{
  "hop_length": 160,
  "drop_path": 0.05,
  "beta2": 0.99,
  "one_sided": true,
  "lr_schedule": "poly",
  "warmup_steps": 1150
}
Rows from block 2 of a small CTC audio transcriber, named by matrix and row number. Rows with one number belong to one neuron. Each number is 128 + 24 x the weight over its row's rms, rounded and kept within 0 to 255. All counts start at 0. Numbers have three digits each. After the name is the row's rms in percent of the matrix's.
After each neuron's rows are labels from the 100 clips, of 14976, where the neuron reaches its highest value: "loudest" is the band of the loudest frequency at the time of the peak; "lies over" is the class under the peak. Only what is clearly more common there than usual is listed. The data: single English command words and digits, spoken by a formant synthesiser in many voices. In brackets: how many of the 100, against the usual share in percent.
# fc1: MLP up (model.blocks.2.mlp.fc1.weight, 256x128), inputs 0-127
# fc2: MLP down (model.blocks.2.mlp.fc2.weight, 128x256, transposed), outputs 0-127

fc1.115 101:158141146109160124143105132140130108168140162125135069121136102157152113123102149141154141127118165106103122130102112131151141081161162155094187139163143163125151120188136122122158133157150117142147105151081109099115167120104086166145126147101126112154103123125156112129091089120120102146100142145107156111117149105116102168140166132139093126150120104173102102113098142156123143117129
fc2.115 097:157153164145137110130139163145150119145137168113145169123104124112098131117126141115136175146142098136116147102085133118102149149170148102137133085143095096122118132116108133133109143130117124126135128162145079137139120151116158146144104126129133073105150079151161134186123115108145157092128120149159101175100169128166146136159134141141132137097102147102132101158117131042121124129094
loudest: 250 to 500 Hz (56 vs 17.7)
lies over: /k/ (87 vs 2)

fc1.190 106:115086126151100115099145127145135110073150121165127125141135133169090092107144085128144154111134108151141140127095104112123104167174100145129118140108120163110113158177122120124136159117123149058140133098151160132151133130188094144122163145121124108181128149161121152148106144152144129141123124129089139094079154106155124159152113115078141108123113096138121160120116142107130142142096
fc2.190 102:118090112090124119125128101149126107136099161119115082119098098075136119129144134129122156136127108101165091096087143122171139137149104155111082129146157117154111145160134175140137108165131150146089142098139150150164176139115096131148106130149084149132132128124104150126162110113131118112102110125140135160087132115115155136127155138125148124070123119164084096142157111131170129099071
loudest: 500 to 1000 Hz (45 vs 15.8)
lies over: /p/ (47 vs 2.1)

fc1.206 102:130089130174110123110131155137107070115136112153127102162128083126148127132101122165136151130101132161110095112093155127090144106110097132092168079159142126140150139156108145132146138085107131121154137127106127128158107115129157136127151141098160133161151140157156092147168124101145170120137173150127144096123127126161082140132129134133115194179132106170126140160116145115132174128139
fc2.206 095:126107108088132155090120086158136140143134146117174114137125119116098139148115080125139162101137110143135147106138166147141148144130071148141144095086110141097104102155087125161086117094130121110130133138117124122146175115093093151131099146140125100137141072150113083118135126127136110139123112083101101108091129126150110130111140126113088104099144156109137075128158102122057113124119
loudest: 1000 to 2000 Hz (58 vs 3.2); 500 to 1000 Hz (39 vs 15.8)
lies over: /p/ (97 vs 2.1)

fc1.68 104:193142166146134124081150157163135140130149114189164089133113097148170122159129132175121138138086123127107149125087096171134145116157160156110153099116128142156143132144111114124129148126149111117135133112105138089134166088105164149166171100136107107154137089135102123134131127108121119121149133152119138092131114112115132114122084104093109123122146071145158134142121090152106107158142
fc2.68 105:112141148134155112139127151100124168069071139126134158102098137168111135134128123164144138155109122130166085144133136093132105194146119073140121142116141126124176132112108098138104131111116122164171109132156093136117148084155093152091140083164165137115102088096100115161108144121150131123140125111128127153122138118134156141133125128141161124095149146102145105165121183142117114123119
loudest: 500 to 1000 Hz (66 vs 15.8)
lies over: /aɪ/ (85 vs 2.4)

fc1.250 099:111151156106151082167149150142165141129158138118170136182151135145105106127148139147099117138120113076129134134102096100118130137091093133122155191119136131145129137131139134145113137164128090150093142063132142139123124164142121114096104178153126138182106107100102079125160111123119094159125112153115167149143148129122126115149122113163128133154128132137119122144118055142140161139136
fc2.250 093:140104110134136103157068155127157141128136142107097121112102133120122145118161123129153125140111122065136120142093121086112134138123138173171105118124109079128112133142158120127121094112159112124133118159086155155125089169097166142141106144090148116079096122095131133104125129139133142154137144108123110117182124161146104094113139116109128162083085126158134096177133158106177106126116
loudest: 250 to 500 Hz (65 vs 17.7)
lies over: /l/ (54 vs 1.9)

fc1.221 095:088091167121156130116142170108148126107119095162129114125145135146161139092144105116142098129156143127104132101146138120123100147107110135086144135137155062172106171132130144112152170100128137150148121121158114149090134185141137123141154110118139110131172109144129080127126101107126109121094164122124110138158144116080096096127123075154122147091139102115174130166131135162096132157116
fc2.221 104:136138140158143118132110133172153153146110087122166139140146111170093127130114130123094086072080099093113112143083135124119114140131134126106105112140121133142129085119156118095129124132118128117113124144123104133128128135124128124110140093110159165137145164158126102151083142140172074115143079096172120130139155124141147128140083121109138160156089101197178119105174128117138108122143
loudest: 500 to 1000 Hz (67 vs 15.8)
lies over: /ɛ/ (76 vs 2.4)

fc1.157 103:117129138158147125145164135127129094176123144123140114142144115111081125094148145153141108150118093140071121099085137087114159153179130132149124145120156113108127088154148153113135121119185150149112119051116106141168137113133115150127120150094112120137111128159157093162139132153091126111151159115091151116146152127146127131136197137103092141169123102130119154125097141126103147147133
fc2.157 101:130155125141155139133078110148137151135137168103173100132104097109139163116140136087152128117104110117153131145086149127134138152157137170156129085148123130112125139131159122113148129113160144177093133140109124137151122152130127109150104123157097143131141126138187134115117150123124159128083106166086140152172099130171117115124114114102108167139167125126101095089110136184111059107131
loudest: 250 to 500 Hz (40 vs 17.7); 1000 to 2000 Hz (27 vs 3.2)
lies over: /p/ (60 vs 2.1); /l/ (25 vs 1.9)

fc1.136 096:164166138143125111127173150096130158162112072109165129159130107115159158141128134152132168137133124134107094118134118161137102133163087141119108092112106127172160100144120160136143119163148114120107145113115124151169166164158084069130106124089150110130111140099152140109134130146165095079110115106113097109102136120155098102094151130148110088100116116153121111150121149151128116130101
fc2.136 106:123129127120130140084098129142098133099119146129131102058120132091127122103129126148107140140125136116145166114120123109139134070125140109119165112180123134129125081187099069165109138142100114171100144130096150148144106116091113113149110115159136154102104127140112160154111127139145146117123069106108122114078151112135131140092129104107117145149134154112126135151155117174085180136117
loudest: 4000 to 8000 Hz (57 vs 11.4)
lies over: /t/ (39 vs 2.8); /s/ (32 vs 2.5)

fc1.127 089:172109148125180101130147160153164156147118118103128141149110164144138109131143117110117121136138191139153121165131173136155094121094128112131159114117125150121157115132097141136126132145165150114116071144123151160146127161153162144141136133111108131139172120106089066143128118145162095141161140085139116113163077169099149138155143140142115129116106107172147133117111127150136093112173
fc2.127 088:136119131130147083142066143113162155135121103118133106153129116115138108128088133099126108128135166129115123116114098159093146094119132116093160109128117098189089093116118111076118125174127131152126126124101123135156159170146121071109141123118100153124112170115137042145140154116133105137149119108150151164157144121145130142143121140132134160121131137105194112123126117132115171100131
loudest: 500 to 1000 Hz (67 vs 15.8)
lies over: /ɛ/ (79 vs 2.4)

fc1.16 100:152164117167130107178097100125142142161123107107130136146116132177118130160099144147161106124125098147106139149096144148137139144152076162110117121144120166100155148155127151143068103123138131129167086122150108139129137167126140109118117098149140158135145115162152112123153101159148089119115152124146134143115100166091165113111182157137095080116144118130155118102172126118143137100167
fc2.16 093:136134069144103155129113087099107112149141145124168132133127107148107092093142154156107081126143133086088119130145140208154158145128150086169178128134122121149143134149153122120112099117142104122090100117130087136139135155167136139106174156173088117149140121134139102120141111130150150151133109130136145101109128097168127123119129111172122133126107148100122130119075094148111136098109
loudest: 250 to 500 Hz (44 vs 17.7)
lies over: /z/ (60 vs 0.6)

fc1.9 106:123129090180133166142173151154115098137128118147072123125131153105140124126131128135111147142128147131092100119089146084161139150153119182150105117129130138128153149146139139120065114148135100144125144103119152117113140142117122132149163109106139101137101128136156084112158149130126132077117118189157132095114155141164130166129134116079068100112134101140101140113157162122143103142169
fc2.9 110:076123130141137150146107132157127112125140141098120083131128136111123156130088112133181145150148128128168150130094156086136153143131141103181134109130131143121158158131128142165176148128094131108110166105069165128084073144112106117128143130138077111145131142140180109124089164133103093151147155123161109131162118130130105108143165111136093154104149135094097134110149130111138106122149
loudest: 250 to 500 Hz (39 vs 17.7)
lies over: /n/ (96 vs 1.9)

fc1.31 096:179099119150108153125138087133122127123166126105110154134131145097132124109110136135103110150106157149153093166119141120130100183141138145119150150135150158154118110138104092105171107122100104113133134134140115128138109143112096137117108065166080114137141119176124130150117106181119087125109144109123116129115123151160135128119078159091129143139140140110130151224095134125096129147112
fc2.31 090:172076122138131140096159103119086109154097099135103100121142103084173135105113149112117137146091099145164141098131142112152133136088075123114147125109117115108106168115099119147148133131160096138124110143156120141153147110160098159089125082117120102100114134070127137145112099153203114136099139123088105108144125130129134122144150118112078129132115130135127106125157148154098137112162
loudest: 250 to 500 Hz (60 vs 17.7)
lies over: /aɪ/ (37 vs 2.4); /j/ (26 vs 0.4)

fc1.87 104:104106134127170130124155171074135098105144121134108124085151093087111142123140105141102134107117154126109147117157175155188101108125139166117173164153168076136130126115107126122115090141104112149132154117126105122142136114166117148147135103150179127101117114095126166160150117115133132094136125168144110114091145124107137105147123106138139117086158096119157173166161135144104148127114
fc2.87 097:134129126179165112147070115094142130157107106160173118145090124133125102112130135160133111127120126189182114148170120130119128090106123132118164116109088099142124167143146120166137135130131131098167130125139143130128123125106107084128149131154115118145142158135119058181128105122170101151106162116118127124125114147127121131148118132117144118097157165108198099126097129158096115136134
loudest: 500 to 1000 Hz (62 vs 15.8)
lies over: /ɝ/ (31 vs 2.2)

fc1.26 106:121119122120103076141131122087154124140084122150142151157166130089159164113142102105164140088103151162100087139125128109130122115167161135105131171098101109151157109087138148142142123076120118147128105153119130170145121154141069124119103163113123119145120099159148134164119156142106147147141111121096086107121098164118138155158143157142134105123147137129103155162156129109116096138175
fc2.26 106:109078112144083157098144139144142121120171134110081084131130145082185076118113126161131126083141112145128162117117151080125105109115142115106146115142137163109108140123121083096127109098103153110132143157097141127101113166091115135143076124166150135118147174170132144149123125090137154149088121139123123137130125140112157090089118107103160134117147105169133148128096122127113129132112
loudest: 500 to 1000 Hz (57 vs 15.8)
lies over: /ɑ/ (35 vs 2.4); /tʃ/ (27 vs 0.5)

fc1.125 107:162124126130132134097153104132115112136147168140133133070176124146181126124122105118148130165128115081176120154073091102151118115102159117161105090118096120127085127150123122105122081162110127162102175119146140128127115102109147140134083084150133096155136119100139108122114135133100141125127083142134138162131122113132140149127104105115156113155195166144123110128128111141112161089135
fc2.125 107:117137087174110121129130152132130124094120141148133137125110143111119138139180113135090157139131126183159138107120159116140100116152131116147143171156128133125136151105136154110099097179137153124156124087113132145091118113104155182105089097109157120143103100088115159135094159158116111099207164112094104136143160130105126134125138119125139174137151098139101086109130150139140120104100
loudest: 250 to 500 Hz (57 vs 17.7)
lies over: /ə/ (90 vs 0.7)

fc1.191 103:174073129148112162126129137135115106179124091141153138146143138106140093121098148142158155139082120134174151134117134164160131117123124140102164127086122122136094163161131170141097141144088141109136111110138123151149157120102109093139131127114160109116177109142095137121134115096124136093121135181123115110152129150118115123160175109146189105140117146135131124154129114092123127116201
fc2.191 101:126089137154146178114127109105146166116126123146115123109101130140096152151104142165095136076157129169187143106144150145142138198107157138167157103111124117105138126159077123156116099128138109110149124168129143124134141165177129128121107106165136144134105126158117144128142135126146181083137143084103155171166137111160125131101103131127147152129124155127128113161111143105106137158131
loudest: 4000 to 8000 Hz (28 vs 11.4)
lies over: /ə/ (35 vs 0.7)

fc1.52 098:120102121131125155108125168153106103159141115132105133109100084131126161104148151141139187134099134119161163157109132127132126132175159126147145105148115145134144125134073108111105120127109152119150127111150152150101133113181102124116107135084120125145134110164134102106089128121145149166126081103085133119127104102159102114138161111136123143190118094108136119125079120124045130137105
fc2.52 103:122146163124104133103128107161154104126097100151108101110101175125146164137151152175151110149155109155134065125086108149119167103118113162104114125118174159103119102128107133143132134146149110153112112097110141146146160152106111140165144149165120195143152103121159145108163165082088136101123125098116121108099139116137110133120117126171123160127149166152118144113125148119083137131141
loudest: 1000 to 2000 Hz (33 vs 3.2)
lies over: /p/ (100 vs 2.1)

fc1.140 108:132144119112176094142099084147120140122067114096170101162147148113112164103126116108148147101116150178138113162126107129150140142177177119130116137122128116140151117117122142151162128147127157089117136143131129179140177127122101110150095136090133111116160107162164156146112136189125103107128109157108149137117140094135097133126103156179122107156113146166139141128099146114158110124107
fc2.140 115:143114120116117131096174124103088107136159114134147144089149110127146131110088106172139156191140092104083176089132176128128115149147130078116109105170131122146161096133100092117128114163091095122120137139106121145100146149144150143134096083162109119115129140128100143101159104110111164123096139159109111120130126154131139141130137130095180153105135141110111116132152086110130162104141
loudest: 4000 to 8000 Hz (31 vs 11.4)
lies over: /t/ (75 vs 2.8)

fc1.133 102:124121169118178134101122089143127123136084141136127103129126098118145095111137147119137112137131162154139123083122108102135117114101145130144073128138144103134138110131097125138122118168155178097139090130107163145125138090107137105136123127072112103117154167124105095157113097114122104137130150160145155173078146095128146123135088160158103161159100123174129173135157101141142171149155
fc2.133 106:103140159095127120146139115136103109112128164107110171168133124122120083138107095137114084111151120116112138137142151153135130125156121097120084110172118147162138138129161139080125079159129163138096156114106167100097155105140143120180163081121090117144117139135149117090121124173149108124127088111141105116096111110131098082142160104124120117103153139087135153158113134143161132108087
loudest: 500 to 1000 Hz (56 vs 15.8)
lies over: /ɛ/ (78 vs 2.4)

fc1.33 099:121116121141165138117122127134176117124116096097088135115133146125116134105113111116160122128123107114174134122200148112116144150097125113127146141166153159126129131135101062136134133146104098132155110106095138089137090137137133191139089148141118154132155142094130133141122127160159122116088151176072085133072197141131108152118134114135116110125142134110103142133092139112123122103152
fc2.33 095:177115122141139131097128142131117130159095166096103127102155124138170101131120117153136116167108124124080134142186107094155118131147120145116146137114111156106161099094081132145146080112110104144120095131159131096116175123118093130100145147103135073110161113080098087184147098121121124122091110115122148106124120102116160105098129107121120099123163150135097117126115133121118121094095
loudest: 250 to 500 Hz (38 vs 17.7); 500 to 1000 Hz (36 vs 15.8)
lies over: /oʊ/ (50 vs 3.1); /t/ (26 vs 2.8)

fc1.6 109:126145098142179157159159107109147130093121133111139140105075139099110125138163116125084153091137160132171147140109126151095186109143129175135133146121137139104133138097131128152152122200175120114097157099138158158111112131120139075103146119131127103099107124134140093135097111133136156145156132133115100176131160125119128141089125122114125156127135130108185124084127120103160150142148
fc2.6 111:131117114138099118088112113158132102103137127167118118127132152152123116167120163125118135127135149110105076142157141138142203136128160119122130176133116166104160156075149147160113128131111125127151121172111124091139125138119136118127164103106148095103162104098120109109153109145108117132106147089154178086208116162134142157137123114120098124142132100155110131098090131138124129112169
loudest: 250 to 500 Hz (79 vs 17.7)
lies over: /u/ (99 vs 1)

fc1.152 096:205134138149146091107138108183130138101134125152145113171101111154094143122132157140123139116094121080097169126098152168151132117103149152121166151172147119168120130146118147083144091129109068116117121119135119121164124120086132139145092118111121069149140108120119135106129130136132141147107106091129141077149125123103129111105142132063118124129122126146157093150126116129138148144109
fc2.152 100:134061096151161115116152101105130086115101138150128147109153123152142110133106139146119110144158137085124117110172096087113122169126126137105092106123137120114137124112125077137105132096118124114180095118152122100148060106183163123129144146127146134113108126131122149128128128096104120114112133135109167085145144088128114139108142081128110172143131142079129100106163186141135131138130
loudest: 500 to 1000 Hz (89 vs 15.8)
lies over: /aɪ/ (100 vs 2.4)

fc1.200 094:151122129163157132130139156168158163134116096147134125137126107140122166146138146102131115110178173099120103122115156156108128134125173122116126167129112140158162115129130141151110167147129104097164100119141159142142125139100157100173072095155092114145175147118119104136128126136125136162142092110111061092146116137139165099094119176105137142126119082173092110117146109124131128121141
fc2.200 111:148125113144131100140100125101136088133145117102137111156165100103150114117118123133121111093101186150149159110182124137125154138093107107097113128143123093141094140115130122108152111156110135166170159129158147134157136174146100088134133146098173155120146154119158103107102119104088106133120144134072172150150125106133190086114113157137135156132123150150116129124131143130120107116070
loudest: 250 to 500 Hz (54 vs 17.7)
lies over: /aɪ/ (99 vs 2.4)

fc1.84 101:115154135098110127096160113073170121125130148141126117164160132131101115138138118151136095132167158097142118127131142146119076092131116157106148142133151114083129136107127134099160128153163111148153127166095135117133133157114131146107115138124136104093144159117164120148144119156105102148147163140121137179161111156185153107104123095100104158148102119102109095091171147115107179127082
fc2.84 096:127127119122119170153157143142116131128111156148126090127083142132189143146161155163165103165092133093111101152144072105120146115146173145127119124137161123146145123149081153135138126185165112164124166084100143147134117128152122145144121128112145115127127108146128121116161092140113139140171129124101113109186116090099130126083131117117133115086140149102073136097108123122106139126098
loudest: 4000 to 8000 Hz (42 vs 11.4)
lies over: /s/ (51 vs 2.5)

fc1.235 105:156131128150115126162106126133170121097127115169137128131108139138118154108094122113141138126084106110093090114132085154182139122134115134116129108144136103172130122118137155128171148110115129109117128107117113164160099081156106120166129165111099111108103142133131125152134140150157174097126132160128131122114153136140129162101050144159106124118101118131124173167199158141133116177111
fc2.235 099:103080102138143128109113139183117101127170157175165125134161126125131129115116112083127149098171149165119165103125123103168119135130122102102099109140121112123102134155116087115143073111134157152128162157172128133136107131114146144127107133117140117158109126172139118149148108122142110149096154143121100134158123124130144158124208134085130140105146132147163105165123118144106147075157
loudest: 500 to 1000 Hz (50 vs 15.8); 250 to 500 Hz (37 vs 17.7)
lies over: /ɑ/ (60 vs 2.4)

fc1.64 092:158108171094162154124121140080127100097129112115125142142159126153165111109093189123088138155137108125089138170118115149124136141146145101137155175135115125131155150114095110142110119112116107106153112104113127159167132085098113116110119058181139107132110153114146095135156109144099138149126134125097106144137146146137108133107102135075145160129165134140085126151096098146147107137104
fc2.64 105:175111104167135129118137119122122100152111131118121132146128136135108100127129125110138127151123102140178114161139096115158079187087104154122153118145117095127108140156168102140153067105115102134166137096095134171153125088107095116108093145124128144090092133157099125142111141138124188143124149137129150106158129120136090108169167128124109115088115134109108138179163142134139133119165
loudest: 250 to 500 Hz (60 vs 17.7)
lies over: /j/ (94 vs 0.4)

fc1.2 096:133113181105154147124122117150144113132115114102109144129138124093163136148131162126104108178120075162113120154200149141144118132108125110125126138147142126107101147103112137160088100160128108149150120135136123155138112134128106137131121112174094143127152108127180138125148135125149131129107118125112069140026139122143141166117111157145137128153155127140111102134074135094099129098153
fc2.2 108:127140153166102138150116127117103098148115176133122139117117117109142105116115159143128124185113158090127099121228134120124190115111110137141113179114100145068128095136137154154115096133116120126135108128148152136119163115151104119125174137098121084127129127135089143151104133127117115127148162130125176118102117105110162120096134149112108150106145170140094135121115100116116122109163
loudest: 250 to 500 Hz (38 vs 17.7)
lies over: /j/ (83 vs 0.4)

fc1.74 103:167089111176107147125119115124135119143116138139144088126159084152142120123151087124088123125165097158115148165143126109174131141152121123126108110158122146143133120142103101123147143125154123099109123076140112175117120121186157144130084133140130151133108107115106156112101119126155160162130076122130120143132146158121141154084120114121097116110166127108188124138155193135135100100084
fc2.74 103:130111123128136149158114113131123089102142162114154100140125150128131140129149070130118141141163122117140137169121094109077138147107143136138130142075128096121092148149127118133115118094095132110131171139134095134088174115080159141127165131113144130140168076138132165107132095091154104163145088160112122155116171122150146122095165125128134148114163166188097130139096133147109128140148
loudest: 250 to 500 Hz (39 vs 17.7)
lies over: /p/ (68 vs 2.1)

fc1.131 090:162162129156153128129150133131121133102130132142131150129114153166099106131136076133138135155097080121106138149109135145148132089182105137168088109136141156129112128104108104098100128122145116154075118160137171161121087151128112100106113126146120111109106152124134168128176138172117152140135136133111119120087088113099143113177092117175121150146151147126096158157125168130120157152079
fc2.131 086:132141155121129150131133118143150106139146121111155121141114129118131129103098161100121090134144138145144123062145099080147129110127097101084127154172131123161109138186159154139182100163099119147096106084130126142154122129118114160143138171100103128115136125124154170139136143155135114152145141102129144082129153101129161123197111138111114181130150151099148124098111148135161090144128
loudest: 500 to 1000 Hz (63 vs 15.8)
lies over: /t/ (28 vs 2.8)

fc1.114 098:148112174118126138163162093065084109090110129132098161143122142140136122097135184134113127167164107151096127149133141123111143126149124112143104155098102151178067140124113088133095117160117125113155078158122163180120122131103127111114137101139157145163114170147123117127147141128120120162150115141129146132084104159174122133151123121136150162139153124146125110159111151146152102136122
fc2.114 094:111151107143113114141145108159088100105101107140134119104124125144117129129138177146108098145110136148158123147156084111152117120102105132135092139107147067130116124142150119163138069107089110128137101078101140136124112096151137153092145105152123121123072150150090110153124118152124140167098129096118138112122142121100114089154151118100122151087136093142123103129179112113150112190163
loudest: 250 to 500 Hz (50 vs 17.7)
lies over: /ʒ/ (32 vs 0.2); /j/ (27 vs 0.4)

fc1.113 093:156133178097151106151104131139119093144153179145122092131125108128126135122148115095157116121133136129135133125100117125139113118159109135123167142107158132107149099109132120071109133191143097178154109145125116160150134119129108141111111107115127113143147076110123094138091143098142131151076159101134121127138146116077096125073185128101141089139164145134101119094166112127126169130143
fc2.113 097:106131134106143136086109148119150131162101165123153119174136160153140132117150114118105151149090134116108115114095120139124151128107130110161151099159107096179169088151127092085104091205097120087130123148158095154137141118117147142132078122132121154125188120131150117117134164114149146123128104115093121110082115114166105101118116106127140101123115123109101086116106119116124169124125
loudest: 250 to 500 Hz (39 vs 17.7)
lies over: /i/ (42 vs 0.7); /t/ (35 vs 2.8)

fc1.228 099:148137159136128127121112111121127129135117163107137120106114140122118169155173178151178115114129125126114147133122110121125159154140122129132164115151197144107116168162109133098154138130108112163105122119156071127085153135140127102099131151137142145122128077198107173135146145131124158114114110123162136157159126106060124116124086108153117101098117134111138097124093106163111118108153
fc2.228 094:155083121124135126109154119134128099129133155113158152129122114130130122080144137158110141104134161126130105091095120132104130131070126126127158126113089074189126097128135118073134142110107107071122057117080128138130123118140105124116135126123139114139098135152140163082110158117107120119148145103166138144130161121148108176135152165163143169122118141107187132108150155122145115129149
loudest: 1000 to 2000 Hz (33 vs 3.2)
lies over: /ɝ/ (58 vs 2.2)

fc1.123 090:153149187121142140123162130099119146118155105129132126075118119143145133119142105097112097146176124139093154140112118133123162120136130116126165113126125176124124166125094118139108140150100107149122155145188157137143119158109098126114132104151083126121147144101152144156128149106123114091123128171169156103095099118150141158142130159093134123075093139156137147082065110143149171118126
fc2.123 093:100152148106148137124093135127111143088076110108121137130080139124121120135108135112145103148105146116143053087123079137124147117116141138143165142137134091124107122128120094137129096112060095111100073125083125125156113134126131107112127112113112118139150102125076119078119107124124123157098138101147142127093103115134119119171147132121106185105141108121134118097158143095148129078154
loudest: 500 to 1000 Hz (88 vs 15.8)
lies over: /aɪ/ (89 vs 2.4)

fc1.11 097:141139145117115146074138118150141171106123149157137112141131124144178150149097114085147108104110124143137127139151107120141121136174165136141109115116137148146134116125086184115163145114124121143124128092148113172121162152140121121156160118151143153176141120159143141125166159126112105091110076187151145142163123109101119077082144158154119099122127081125161112123100116121126146120172
fc2.11 097:161117117090139131126112148113114116083154133098126091101096119135105134126109074090100147098125119111077114126082133134130118103145111073128117092177132160143090138092104084118114159127097162129145090120152142160073133129129159117106104138139127108111106175104115135117121116116096102148142173138131147101130105109136081133083141118123151132125161129102180136099139148154127121144116
loudest: 500 to 1000 Hz (90 vs 15.8)
lies over: /aɪ/ (58 vs 2.4); /ɑ/ (41 vs 2.4)

fc1.154 104:123169132098146122146145146092127103151123151131175115107095140120135147129131141129100108156092105151111145144134071146116142112135124113107172138125145105126113136124121118073117106129142125112084109150151134152126107128088127161139141122104105132103135115078155149140102127109128193102117130094123124088142147129117086151218140106143137099116138104123109143123203140126126158168120
fc2.154 106:120177107114158132085118125155139144082096128095099123133124131098144183121125123148156113135147125149117156080109090132127119088105108116150162131132131139122109148186101104140118082154129129109095141157138119113115104122128162123101164105099125151137115113162105136187180145092148102125085151107104153146143147096157121151186115142118144134118114139121128131140064148120131124115104
loudest: 250 to 500 Hz (45 vs 17.7)
lies over: /k/ (63 vs 2)

fc1.167 097:161111117163191166078134116157147105135128124117207160124132140087138105133127116140128119115161137151160144168085122107097150095139138156103136109084134111112133114163149111114142140124104134159077123121106142128141136129140155125067124174159140120131163145159156124169142117123140108093123131151160139137147120162092142136144108117112100130131162088131128166154164142131123105128147
fc2.167 099:157087128108152138127132144129140141108147116133082111163108118127126162086125106080110105083097134131152121158104131127117103148112079120125154116130116142141111121088109134082195133123122119136140094136116168144123126148102123121140169127134106138131128121109048117094112177140158153145147157095123124144169090108160128165139152143145131122119182106085145139114093113135154111110139
loudest: 500 to 1000 Hz (47 vs 15.8)
lies over: /æ/ (62 vs 1.2)

fc1.185 101:113150112089146132146089171121167121132138140153156140105118120140148137123144099164150095145123160146180107123142124113143104148160116133148164096083111153129157091154160119144114175161130134127129115137134137140101115110100121134127088155146130122144159077133080106135151125131113135111102097109112097121149135088194117096125159102165109122099096120153117083158115110107106173147155
fc2.185 098:141137140125107144139145163126159124119100153136115127144144099123093108122127111150112074126115141151112126117136116078100151133090130133116160074135154093128096077093109106104116166146135130139097109108178079091124182092181165114115159137094159157106128128112119129164142119124110130154133116118153125139151150133090126094122081135108129135148116142133140097144136135099139150131058
loudest: 250 to 500 Hz (46 vs 17.7)
lies over: /t/ (56 vs 2.8)

fc1.32 098:106180124138139116160119125142124153141176146116119116096132110142178132114150137109143149133147166166139106111116120107112107149116140141114161113122091136107114094106114109108117155111126111147085141144108110119133124082094113157149095115157107184131118134100151171101120160151137092161144123171189122109179115151123116153182105119119106148129095095097104158146128118091102133161121
fc2.32 096:149139152138179112142111094133142153169094109156138110162099151101120066148147124155152113101084140130123102141078105151149149145096107118132133102127114124106168079123112098105100125115129122133124084157121108124118102124141128130112096161114079113119125114124102138162153105147104127136133182145114103123165141184127143139152118087117125133103144115121144140184128131175095163122151
loudest: 500 to 1000 Hz (64 vs 15.8)
lies over: /ɔ/ (41 vs 1.9); /ɔɪ/ (25 vs 0.5)

fc1.230 093:122108196198097121101118101097129116140121132152146149152140150128143092125153153134134120138137123131128117160122132085120134162140130090095110102133130150183139168148163118113158116119131115107118075124137157155123149091107108072090121143092136144134134133134105154142156143145112143079125140176180142106078101105145101134176142110136119133133156119133123163152137112117122139160128
fc2.230 086:126114120070141142105097102128115152158170121109072080128103122167143126092150172134124116126162139105124109123141103122158165144128105113135128102127098125115145128163148140134096079121106113142113071136115169142083121141151111161149096158152081141162113129143111112100146120139119141118119114074152114179103086167114107131157169116109136142110152148140104138134116138146146145150113
loudest: 500 to 1000 Hz (87 vs 15.8)
lies over: /æ/ (37 vs 1.2)